{
  "model": "self-supervised image encoder",
  "horizontal_flip": true,
  "method": "simclr",
  "activation": "gelu",
  "projector_hidden": 1024,
  "temperature": 0.2,
  "steps": 9200,
  "lr_schedule": "cosine"
}
Rows from block 9 of a small self-supervised image encoder, named by matrix and row number. Rows with one number within an expert belong to one neuron, the router's apart. Each number is 128 + 24 x the weight over its row's rms, rounded and kept within 0 to 255. All counts start at 0. Numbers have three digits each.
After each expert's rows are labels from the 100 images, of 14848, where the router gives the expert most weight on average: "patch colour" is the nearest of a few named colours to the mean colour under the peak. Only what is clearly more common there than usual is listed. The data: close-ups of made-up surfaces with and without defects.
# router: router (model.blocks.9.mlp.router.weight, 32x192), inputs 39-77
# up: expert up (model.blocks.9.mlp.up, 32x96x192), inputs 39-77
# down: expert down (model.blocks.9.mlp.down, 32x192x96, transposed), outputs 39-77

# expert 31
router.31:128118132090124130074115111157126107092159063113123169143150153107088140188123099103095120121163100160149179134136116
up.0:151167127147131154136129133105128128129120131100148126099099121118107122137142149078137115086091143121123108148154133
down.0:169144144131131113115128129170097143162129109136122116144111149147139183154152128190104163169077100130124125142122149
up.1:107132130122123153178111134096151181133115148129139120106093112136160144061123109104169124118080117098131093156078116
down.1:170101138097122144144142118156126103141129110139104149146116163165146137113138128162099152150147177141121163131130149
up.2:130112149162151172173166133088128148134113162120144080102120123147144134116124172134173140136084129100131090134112126
down.2:143117148133122125136158144102140171121107175139125142139155168125124107086124110088102136066122118105106125092095089
up.3:146145073163128132161135126120142091136126124136138146120094132173162131107162125148165149116105141096114135153091157
down.3:152131120155139137092102142153145150133135125126124136142096100125100090102171094130140153128144160122152113135126130
up.4:154088150094205099137125112115174128165130145117127107117096105167123163095116127132150154120137162163128125115137124
down.4:100169144177117118066130124125154166077146128140136102120175122130096113131161102115092129144148165125143144108092145
up.5:096115145145175118147119117142150100130119135137131145095088111131132120134117120125149132111127143124146130143157144
down.5:090129133123079119099084144103096145109141140085122116077128154164159155139185064154122157094131136125171151134127137
up.6:086109144136120134146166133138106176097132108135099096143141134122109139106095134139126115144148080134127105139130112
down.6:111108170096157141160177104101131122113174131132132105156152149135119145138096153112131093148172119156108097140084129
up.7:127084105160140138162128110151115159126114114116116110131130155135131127139112126120143130136113111142139104145131116
down.7:110100140131127148160153088157102118143146114155140123138133155117122157140073111156108132151153119126103081144099135
patch colour: brown

# expert 19
router.19:145113103109115123165129124128120111113105168131124131089168137089157119153085120058148129118115127088143144109120150
up.0:118124126145139133134128109105125180111117141153149108128133131088128137148085157126149096124138151076139108112122117
down.0:120145111161123120154128143164105099124109143105114118150170154155102114133114191119117148122125130110135109130113123
up.1:094127124168159079143125107102137187144102178175133110094104158129165087147130105114132100110096145114129115121152097
down.1:126110145109074158139155156129106113087162096108147137138147126166105157094084129125117161121162133156105156122090140
up.2:141137134137132156109138162155065139126153133080165132128123098096105132141100173126122180136170111107090126148128147
down.2:138141123150086125173096127093136095126088129119128161096090142119160101114131118152141121044134119156149116098160108
up.3:080132143203141091119132108153096163117104137123136149120133155131141112113103128102119097112115137101112106129138184
down.3:146124153095081186135141160144114120144120131167177141158141121163141158108162155110118137099156153134108153111143101
up.4:112135162142127078106080102099116183136132159157105124159112152117147111123142121147106109115125130138163113131167114
down.4:152110131084137201134158159096155114081120134129156154096152065128117140122139151116152135096197134114112130123087148
up.5:118086134164142137130117123137081126136142130136143144144115113123126076107154153136107132117117116147120122159146157
down.5:149096169123161161100149116100148179107150120104108097093125118127095147155137134112138070127169125114123137133135115
up.6:121123120154128179143139135116084115110140137110174121111129109104104133161102184129137148141147135085084122141106159
down.6:131124114132167153115163168164091133090146121113115108132169112116101167118109165074100126156125134084108135135121140
up.7:148135122085129125107109151148127136146178134109154113131128115159077156091146125146123171152116157123083109152086159
down.7:106093121091145089092117094107158174129153126111123107172140132175115134128120139130133128135172111154124178131132090
patch colour: green

# expert 28
router.28:150141120165165094139121111164116124111155111145130163170150167131106135148144143110079104136144144170115179140179116
up.0:101124151115149115120114135139147162120103129153118141136125131133174132123101106150147126126087157127147132111113110
down.0:152124107099164130149132120156141122174136122133129151139098079143134135091108100119124112138118149152141085099117142
up.1:126135105132138123141154162134099106123174105112146137127103098179078168151118131115140134184136153136119136185149161
down.1:130129114146130163122129160087135103171127139102164077121150111138107119185131157151127172138107133143106144172108133
up.2:174202129124068145125083154106121125135114185119163145141130149126148089135112127132113155111108104130117166117145132
down.2:135153137135075120122090134102154120127131125102159151135131145165152105141171102123119163070109122158163125108140125
up.3:133131105106119120144178151146133101110115101151097121111122127144152160164131150157148122156115149160113119114127136
down.3:138102123155157146148131097153109126155143066148096118109094127086101139143132146105098119138150134118085123144140123
up.4:124160166090110163138114138112140113139155119084150119069097091133122127084131086108150169158127148094108124111111164
down.4:178084093149151146126140171180104110096126137169110122160146179160139148116118157088161117147138150083155119124137141
up.5:101102143131134103105123139114141159140119122126098124127133137158156139109131159126130118174179120121162164117132081
down.5:127128130111109094147147158118137133155116135109132138153144113118131092127091097081130112133160108127164131119111156
up.6:129129127114132123101087129119162138129103123129133127131116147130181119127075126141131112127084142118153119108116086
down.6:134103113085171153150139139131165124141136138131136140141115073117153120080133109147106117144133127138156112128092137
up.7:118071121162159127132127110123151123144118131124098132152117127081142109149095126083127114163174111112123150137131116
down.7:163123090080125140133154134126116125166117162142152097140092075157138167110102135109128133145127149150084135112103150
patch colour: brown

# expert 7
router.7:098121120119172118138138089158146143130125144145116157143097125088146131137108122139131073113111185104149113111134126
up.0:114121143123130164180109099122147133145107134125095122125127136142153077129117135104128113100130161101114109096097127
down.0:101119119097115126113189092134179136116108135103102152132121066134117149063176119162131140100089122164099071121119156
up.1:120118122147137105125130134135094114121139164121133122137150124119105127173111144116094123190157092145145144153148122
down.1:119104121092137171135139115095136106113131104148127101175143117130119099155136157114128128117149069128151117156118093
up.2:155111099147134094106141116127099105128123132138139113169169136138114121142142189177123102153143124106152131139145098
down.2:121124148120124135118117152145105099108134119152123120162160148167158116166112131124091112149141110123138144156105105
up.3:163128121155118182160141143132090125152153152135141121135135113114068115144129148088115152156125124121115121153139147
down.3:155160094127139164148126171165084068134146116113128128121132127128095123171115112131093148159143121096083132156133167
up.4:116113097105094149179122107139133122110097123137125137142141116129159113118118124108115113086122148131130159107103116
down.4:128108133148134108133181137140126109153108156129113106148112080124130134098167118166114133130107137170118059115114127
up.5:144123099092128096136168116128132120118102147154164107157167133166184147145132157208147098126121109096138168150110100
down.5:148119140113137153124135118148093141166134135121093105194149124105143131097147142128085116156125121142103105131118142
up.6:150120138160125155133150115129112115142134162118135095127128126131043096147131152101106145126142133131135144151145136
down.6:145113105159130140129123156135067089099157120151174134135146139163113141173128178124118149135127111132092153132107131
up.7:095126156097121132137162093147175153148109135143139157130128119106151133122127109151139110110112108122149123110086099
down.7:128110156143110113153157109083161120127132126106121117154132055157165142069144139126124129112156112182113081146103079
patch colour: brown

# expert 22
router.22:131151088128147098128097122109138090128097157160140163135139157131158122153147096117119117100114114154134172074130123
up.0:126162108098115131136144144101154132103088141130126113116106112152152118049131104157152176122094154096137101138149135
down.0:118085095147169115133109082119139110138135127135120159144135125115149140166120138151121138080126160144166135146141123
up.1:062115111183142081123090143147129127091159098125113134123153138120121114135129149098095143109171109130112182132099153
down.1:106102123095169154143134130127111165144158130150130135066148100078144155144133112159142109156104106085112133088109136
up.2:098166149145128098099146093123084137138119138159101139159163151121099124133142142074091125114123140161137156145146129
down.2:114161109128114111131105199124126123157129111086130152099125153145160134120168135134118138119101101094115150096099152
up.3:146165158100095160119109111140097110134133138109111148113124117164104174119125110112142135159113135105124151140153137
down.3:155127105148120137135152107109149081111153110100152113140087103136135139144125132150151134129192117138118099130137123
up.4:155151122097133121113104118118164119140135118079112098144105153152115121079112113118138146163136167126149107116113101
down.4:144159158106094093167067157107119146161114135133110128124070110097121114120155091146130143117127130153113104141160125
up.5:164166120124145116149133119141174140122107148141108135151077164149133147086143109161183113135119208121128086115157127
down.5:112090089134149152135146091104154121147118144149134138121125106129140111171173106174177141093146128153171089104128116
up.6:092139108156116133149164137124093127113133071141143139196127120083102150125144118095114131110185102144141128128155110
down.6:120159136130080097071080137130121178131119153101102141149099112096123142108164075105121145147123118111092121117182149
up.7:124076121115121127109105126145116122149130121109124132162135136080124120107101130123094140140187108096141142112099093
down.7:119092098121155136122113154159129141118142124150107100126142092086136136143108132148115107157131105093116116121120112
patch colour: grey

# expert 30
router.30:116107091143150115112125164145154142124133126124152176162142106084113127148106130128102113106101100137141101089133148
up.0:094153144157152140117147145129106136144136123122097110141118154118096136145127150106119122145112149133168139140094115
down.0:118127148101097174123122124120124120116127079153104113075124098142136140115133142166142147136111157109122118147137119
up.1:173135155106108152147100131119104100134112123107110149122121120143072123091137088133122127142144135137135167134096094
down.1:124141145093128136133161129158140116115158114115130139085145131130088112141146087166098160150144152160098151136118134
up.2:142140140125121125128122146132131146143101161119088120116103138130132141107126136144148112112114143120183118157109104
down.2:095143135145110105134125124143115109148105100152147110084142113157148117146126132159111091095105108142144099121119124
up.3:123142142081162082126133099152165156141117138150123134147117130129167123117092111076130116185145159155152134116161095
down.3:120109092131124117138098120155158117144128170141104176144113137178114164099098102152144094101096123098140123105168149
up.4:090161141145127133145138145110087107116123122117146119109142095167082101119153158134121161099211125147129169153102141
down.4:116152165132106117102132112133131136125145118124108132153115127123105117141114135151158146109116128103136096146102090
up.5:107132132134134148168144110117142105126122178142140130121131144131120122123129097099135101115123163101135138136146106
down.5:113095143150137179156110135114125125121148125157095151091114160150112147135141091157101110146126148112114159172127107
up.6:172143134107076168116149132089152153094117123134136161136149121141141128115105112139128147132106114089120138109069148
down.6:122125134127146089104091140158128144133155129110116120196153159103128142171124133104115112145109141140168112119111115
up.7:109129112143119112189145122075136150115096121137133112100142134145147104096164117147145110041115130114174130116104131
down.7:113125123144119112115135130136130099096162115112125150166143139119151141143080139110129118160133072127122089124108141
patch colour: brown

# expert 17
router.17:133151110163106129180122170132116132115095128140131150106122109173160112099159151122099127116150116138110166144169122
up.0:126149145094144154116138097129118116128158137113124094167130153104122136113130139127176155196110137136161097107122140
down.0:143087156112149149091174126120126131125091157133115185099107114131086125140171139147110131115088092145140155130135144
up.1:123098152101145150125132085116126147150127116096128079148116114088111120113098118141133161155094112109155116167114129
down.1:143121113148155128168132154080148167130148117128146108100090141131118124107135120180163152150128113151152087103106119
up.2:163117132114120149142141131138136112171126091092137092105112099169098110142090144109159153172158086134136111106142142
down.2:160097144124161156129110121125121115157130131122152070159121140097093139171145150111143132170149134129152109128103163
up.3:070139143105112136151175123087096102106141097144162130109180104114126140141161148117108140090102091149130127148105146
down.3:083128132123116141177152118080132160132110145100120151121130128093108139160087125137155145114125081117128093154126139
up.4:082142140140135130056127104146072160124166097133141136163147171110120165122114104113106112147154137122112127078108142
down.4:129086121096105144139123120163101090159127155153098143105155109141152113130151130119134127107156159155150169120132119
up.5:059076141128147132133157127106120170121157112156121135099189123129130146159145128087139111136104114141085142092113149
down.5:117117145126112127134119098111112163159101143144114073122097163107137145124121108089165104134197131131162168136141144
up.6:156129170093107124124131138146123146203116148126094136100124129150125140111163131091124155141083181132148129104128119
down.6:134124116131109137088111141146123109103118135136150134136179087120147124115100130155101115068090118098086147109126142
up.7:065119154109123129155143088117117130143120148144145091158150132058117148119070099115107117126161114133156130114106103
down.7:132100120139130116119132086103118143133091146141121115129107147175130122163095144144157130096158125124161054147116113
patch colour: grey

# expert 15
router.15:128094101088138116109131124124149109144125082125086126132190158086143152161119131085102121138153109135133110103146118
up.0:142132104137117149138161137087167127095139147144165149091127122150138095132133124156139104093130162097140127102158135
down.0:148146116144130142188134137113177121126079113161136142089120119138112119139166115159139129102131148143135131116167089
up.1:113147160164132105166132122141077143112108159144095125100089154161114146149145120134128099106127172105159130142117125
down.1:119168136136138103101152134128096165153160133165102093114110160151110132182161118154129128125131140097123135145131142
up.2:130140129152133108150136149102180136113110168165151126072116110127135102151129135146110086085108138141162128114162110
down.2:136134118171118141162127145094170128114093128157105162102101135144120097168158113136093107101122136158125150131160136
up.3:129107111109126141086193100112110130140127113131134109155132119076114148110119169144158157129171107047137086124118099
down.3:114133088122149080127112132169104132124131132129177140155132083128121173096127138086174175144087109137145130170111115
up.4:120140112130145111151149156120177134128084120164116133075093103112151103153155128150162115088115145107155111100144131
down.4:147134194112158114085100122143084129132145132118121148153160149094132148122094154088102135136099124139132172114098130
up.5:125143130156103115137171113140071173090122140136082147113117118163113152156145093144122110107122177112132131127150116
down.5:124144128131132119127109149113092095144158111138113094113118114146105140196168079157094110146130096106075159166124141
up.6:147125086153127108145148132162172087150101097143178130094122140121144124151143112151134119113137105132141127119142115
down.6:165125139160093155133117143116151111104121133128124153119148122164108143114103108152101130130096112163146158131136153
up.7:127142127176120127170168140094129121125102146142169140070098103159117108124176124186132104089103152102114143133124102
down.7:097140159113152091114129144181106127126142105138136099151129140099146124165081128100163117172138155127110100119130143
patch colour: green

# expert 11
router.11:137127169131143108093081146162158136149137126088132114116082138133116153099121119142132136138161151159128125145145100
up.0:163078106139146122130112084136140110125094143086099101112124161165115152124133157137136101140145149093152139117125089
down.0:155140123133158142111087133144159091143155098130126111118127121105149186124123139081117122150197148086124098110108105
up.1:095145126123065133162141147151119143120112140135132149143150056106121094157128133115125128130126111088104132126124148
down.1:133109154140116118147135143079134154161163142150134106133101122133112117128131116144155140117121175128139091123132099
up.2:140117170124137131112098151149149134140112196140168113106093080144100166099144119131139167152124151147124121159142100
down.2:074131130117122156112097123107138095121154116152143130122154119073176126134092155103162111111161099140119112153106139
up.3:130177115120056136129131152148118142117117119161134176120134132096176145117142099143157131092084154155088122099158139
down.3:129142127130096129196134160136120090130139120106163115142123110150060080117177098143155136136134099156113173148120160
up.4:105167145123102139118159106103122101127128075148098140135153152125078127172144139098127140132121131115078185136118135
down.4:157105117162159064144143115110146112122104149112110144145083170112123112114139115132132114139128107089153131097156138
up.5:104123134111089134131142170145146103112154117163147157131131086100119129135125108131144149137069128157112133168140141
down.5:095150129117108111110148120123114165090111145109110104182174122185104067156152091174126127112113148116127121134161126
up.6:130083146135122149127130124141142109131125147098096115141106177107090154141156134146115153127139127160131146145132080
down.6:111150107161136132119093121153150099117132095143172099131152148100167166116100150097145156136187139124139117108079118
up.7:135148151128158100095141070167128179117137153151104162120119156114128173158131079095151107150134133129133123146158115
down.7:087086127123148113166112116085159088118097124138150124164143134106156104098088159099146068099121107123150108142123119
patch colour: pink; white

# expert 3
router.3:109108137175116100070102103144133136164154119086094154155117191120099130104162141117123112173156154120146134087106112
up.0:067126110151090134168146123101093140083159093112130121120168141139135128126117119143134116135143108157131153142094158
down.0:106183140116100149161101123124146116146152085175126130137142107087122118137114130114126136079102085106112098169133117
up.1:118098119123158130153146105141116142114148113141098124142168138132122140117083112124109107146108115167157117148101144
down.1:115166120167116070142127116096110109135139121137116121137118144145127153136204136143186147142116112128132146166143123
up.2:123101117133105116164138114103126126112126122101108089138131140114134133121122096123120107122139087159134138124121140
down.2:138150132109082153110107128142123129147105102180160096121134117180124159153157144128147117105097119100141094151144127
up.3:183143133148166114104102124150123108134109157110128110144129143120091149112127088115113150120168130084167138115125072
down.3:109104125086123121075094136169125132133089132173155101139126133168076128133102113097138141135135117116147122165147106
up.4:128117117154171077116058140177124146193144135179128128120095135119112086149126134139125112142142156088135129104164119
down.4:143112132090148164150141113131158124111089153110112106132105107139124085114083087122073149126116131120120149149138110
up.5:125102148101103133150147142127127138095139127121133122099145105098155127158142156181155156144093126170078109173117147
down.5:132139158105109128121179136066114145118140113091141124115115122089118169134117141091131127131178135120135122122136164
up.6:140153110120084128130196143106131117088106110096126112142181125114109144158141130158098138139110120137138140133112129
down.6:144122139090139173110088119076168112138112117183146166117113092170130123126135163123091168116161129095116110141158111
up.7:112093145094088134140130114166071115127117141154102141118166133102124149160104118135094124143120095149121125161155122
down.7:115096142121091152149175118150078101132147144143099129127149151110116152158072133140072109138130112156117135120122136
patch colour: pink; white

# expert 24
router.24:151122129130161127109085155132139110166143163121129121093164118120133130155163160124108104133137169113124155116121146
up.0:100114160115109155103117117144082108179148123138095133129133146113116149132109125096106138170122118151138118121139139
down.0:132117077165120109096128149174124098079129117157107146134160125151134135154151167149112137176116135080100172132112133
up.1:099181173118097129162140123136112146137160123095123113168119123116083156099104084110144183108094137150167123165124158
down.1:098110084147122134131139139097148109106121085089131125122133113110139090126127120167160146079172125160098124137129149
up.2:132124110149108192153072123108126094111134103101151130125109117139070120120106136143136180137098117151099161187116147
down.2:135087112123098156151124142119149087134098141092170104147085078135111129111104148120174131109173113125112119122107113
up.3:161139182113108150131112130105150105157110162121150116109056086123103172103127117110134157128130145149137119171133121
down.3:117111092146145108101159099186101122111105113176081139130151153166176091149116126129101086101131119077166138076135121
up.4:139112138121121155116149058167109129130107120160089115126130145121115149117144087100130115130117152135160079109145123
down.4:122185131143121115134152094144104168125129148118089143109095154103100156093093076109131116106120145104160111115152148
up.5:120097150090135141161140118105152090180093153127132109108111122157130124121118151112145131121139166117139109128087131
down.5:104164113120142112104132138151115158129120129133056143144131137066117154130106131173055129125117107128136106166155122
up.6:128150122141117191173112136137127096121119105108115121116113129176095128121125144166134150150098114174122141183106159
down.6:141103109131097168149119154130128085136104131086139088155114095159116138117082143140154139126157122137104111135123123
up.7:129155129126144091117143163150145143098109093132112147141111138182141121129132128124123112153145131173117174141144107
down.7:117102143132120118176144131100101174149149149140126147130139127119141121133116140110143115109135121145146151125088156
patch colour: pink

# expert 16
router.16:117139113158118130114126126152075147107138120120087134132151128091104121158109124126088116113141095141135118147117124
up.0:122119100140123100157168173139142163132165101135157159155141096084126096126153159120164124112160098127114122124154132
down.0:114121109090151104160135104133121133148136150157119146130106137153139127135117157163085157170144111148130139133120129
up.1:157124123086149118127119141145172138148097176131167107104099088138154091105141114143145157137120153116128097136135138
down.1:124093123098102122095100138157164087134168114138139152159138131136169109085160137072143153143149134153145112124135128
up.2:134117151113126121100153167122142163124135117133162135113145072101153110106132118159164170175098113121113115143136147
down.2:162111086107154128139155143117090122141118144121084128098103158147092138128109116143108123159122099107121108095122116
up.3:102131153059095142126129114170128137148098153156107143118145130111111172151102094134107130135109126157128140132125092
down.3:152152106169154145122106137124151112119139108091146101109119132149146129141137135124150104132144128100136142115128137
up.4:116156142128157115143124150120169125140123152093157086106079106118105130104122131121172183148127168113141101143103112
down.4:113100125099120123128108110154198116158165131123150151162102104152128165113107145159138148163168124179135167098155078
up.5:112116141101101125107102138189099117130162096149083147163149163137114144144181124149122118164124127158101145113123157
down.5:135141126122126149142114130142140104156152111138109123092115146147143147126116122144122133135120121131170115157098106
up.6:094147148128111106113130134140112161132140123164100145108097153146139173143173111145133106115107150125122142119133121
down.6:124141120088143133153096118104173089131126144094142127127130129124131111084096122091107133164143136153119136080104107
up.7:134099148089159172123127112140105121125137076146069139137160156152129147132103127101126098169129110115095133128091152
down.7:121163088132129101146128094142101111147127134135104148139119134134136107168137135194134140111135129087181137131132122
patch colour: grey

# expert 4
router.4:148125105184161132170133107117113130099122089069105086130133176118131117142095125138132141150124084091115131175115128
up.0:123103140129102125110131114150102143127164116124107154146135131161081156128163144112114145153200137146133127100096126
down.0:110100110140119144153166123090125095102109129100177154127147111094104133136138142105112146140134085161101150175115139
up.1:139119140094134147119102129153139105140141144154118153133150122079105145139106104098093139169143122161134134116094117
down.1:128124141130101154141075102158175101141110124158152152159130109091145140127093180120098089118171145144127114098147092
up.2:113116121179163111149157093110144127144086110121093091118142151131155096111076117132145099138083125097163162143126118
down.2:167147120086152111118101103172153160170105126137114128164108170161117113133096059082119135135113165098132114109088132
up.3:107146124134111148137134116117103140091162103130116174143191139096106121142122154102094125113158081146109138141137169
down.3:120137110135135111100173162098080141126126114098147141136122123111118092145123124145147165103106140127115143119096088
up.4:080122136139163120155162117109157166129137104125153124106120125161163130090148112142194120119111136135128128149049162
down.4:128129117107151123157143141108080117123106147137109164146119176122132082162103096072157136123083146126129146121107111
up.5:119150170081145149116126146145172120134111170143186128080103103154113139119121141114163188137114160140116106138118128
down.5:124091081144118165089109104112119132115148112144077089128103077094130096092143132134106121138136131113146155104161095
up.6:108096135132106119121112149145089146115170140138150208138141117081123136134139163126059119119154111163097132132129142
down.6:157110117140128142082169130093156109111139146113153110114125114137149144167116145142160165174107119101074148147116130
up.7:108117110174127135101098123117069140132140074105097151155160170121091118128139130095085097150139121130133123137115134
down.7:120111114114147095119165146166123138127125108126138143143136137153113107147147077104120140134131152147107138154094140
patch colour: grey

# expert 2
router.2:129125101123118107147116113106154080145102118161137125092100103142149115148158097183138112098128167114138142072162129
up.0:151193114105125165130143127101090147096120114134155084143145132150133195103157111158155131112131155102149111128083146
down.0:090098174107115156101134123120125131121129107151182130105110090107095167125111106124120108127154166119131134140124138
up.1:172132142138161139102106099116106134148141153091092096141132152145100120129110118084142129150125128083154132102128130
down.1:131173115132105081115077138139167148123075140132154146118152113157162120055182126129138135073126127121167100145177103
up.2:084104126108155143132134143166135141119120096129121090129128108084130116139086160150119133141137107083127090129120148
down.2:136172129110122111127125128106185092148132150133140162150133153145129095116129106145122135092067129173202142077121118
up.3:109160142113099173144161138100087124124122107111169088137126087122126164092146134152125144112108124104124118134094134
down.3:098122143107092151138181124117091139095121096136153160096116097100131136113124122132112070107147133113154139113151152
up.4:088101124114170123121138140159131128127131107117113086119102098090118135152068170136112127148132127080143090134102139
down.4:165157151099126101114100114132169124103139175113159146140124120158136127119161093141132155103112135154165161119138126
up.5:101117131144127116111105147152113170155151149117125122122128114091093114124117132123109226153098083152091120165097134
down.5:149099156131117201129167116098158138123139145134193110120118086130125153136130152121110114136127163137118154111116085
up.6:096119102132138117160090106144155120100088153180107124117096119125150098164105173150132096091080138130113125087155104
down.6:114134082130137125169145132152127132135153085102115111155087115126094130149093161123120163151152098136078085146104155
up.7:118135146151127134098151142135098114090174136099114139118152104130067158128110093114115157114117137124130162127120167
down.7:087109122157120129166129123116133110134124071110120169117136133128087106172151146128111184145114094181064187108104166
patch colour: pink

# expert 21
router.21:122151092120099163161120120146125083144121141127167157103147100081078094159140125107131112092152130137138152117149143
up.0:129155152153136097101142136109186144127144140125097093117127146112178127096161101145158113103128137123133089100126132
down.0:126155125090068138141125151107141141120120129112089083111154086120156124143133121189142150123135138111139096091119151
up.1:110147176135133120133125107115133135139115186125096101159138128148155139146088106125135104152120143138152103125139132
down.1:092156170098123142094175102157130115115172131114092123064140133126138102088141108134098138134168104086090133109111135
up.2:150081135118149185122124077131148117176125149136091116123082137091120121131087146102118096151133155085150087131163119
down.2:102155061092163103116145124170172102096129127131129176147134081101132085121129102129113125107096110104149108107146163
up.3:113154150110143105109103134088150151117147149104097151103112147113155147138143147200109112119067122124119063100118125
down.3:134149137116068112122135113109110189168146149096155141117124146149133117107113085107138131136113118119124101080164136
up.4:132119164112094179144121110077118117166135184133112107115156116158133082108113135113140143126126109088133132116109154
down.4:141114169134064164149101137081104102123144082127134121110175153152135131145171148079151140118167168120118157107119153
up.5:124151181102118087131101116121200154158134160096127111127125140149135140101137102122169147132134149141125123135107146
down.5:133154125127141086080130131117111119113135084107136118134173120112151146122138120089129131120131092144076115130111113
up.6:151172139136144118114147126119176184084107147105110117130139191108169158122089123111164111109103129085118106096122168
down.6:117138084104112147128139173109082129109139160107151136141203121145146156103119121088173131109141147134130139105103126
up.7:120130163105106145126093093087132138157122134100094129131124151131130093113110100116128166078143135106156122091112115
down.7:155143174137070162123120123120093144144137087130140118122101129166139110187140146112178143154151124144079138125122140
patch colour: brown

# expert 1
router.1:116153161102129124089114114167099134123128128145124153159142106109061169147166096105074138156126152162134113142135083
up.0:136095148096154133113100176092165137154141156126171130122127130139171108152134178096130117193102156116140133118101133
down.0:161119103122118131166112146101177089138112127171104149109108133155162113131132129140166137162127157128119151099143127
up.1:143120143129122175150136159106165080139083138129141129103097095154142131120138137124151161142120151117099125155128147
down.1:141131089161130086113146108162091134110109128143108124164143187150153111141120122116096122139119130126144163081124114
up.2:142082131111154130146100132125123079155127159117166092104126108101160127163126141130126127108138122118124120145116137
down.2:108136115125133137121123115156097107130075129123103106146136150130109099137130128176096157131110153064113169162106125
up.3:146123166144130123142139078140135128124125129126061109136108178174104132103132122089127107167111147138122118100137148
down.3:149137166107140142118123187161122150125162107084116165105115101092106125109148152144132132118113142135098103160108121
up.4:121103123123158117148107167100171124137106126145179127089112117157141123116127146154123131157114168093152142104107110
down.4:149104126110129148147122144108151116179112148174110141120113125149188126132131158138134118145094151123137136103113138
up.5:119136154095107113128126159139135178155069193166144142097069121140136123095156084115129129096092163129096125144137114
down.5:178169105126153132100126142160100100118147155101133107101107170097114141119158100120128127156117165139099123138076108
up.6:165111138086126165140100133130154087152124165113122119110082109128120137117124139116144135147111157118117083153131146
down.6:113169084155129083111173087180080153126107114131114123145167157131123116131117147111092123127134093109145156109137148
up.7:177091133108124156119105125145126052152126168121120101115102123108120161134115147106114122155134153100126104124145154
down.7:113156093161127109123165099137101134112097118126114112152145149122110112160135146129137129120124102110148147100118155
patch colour: brown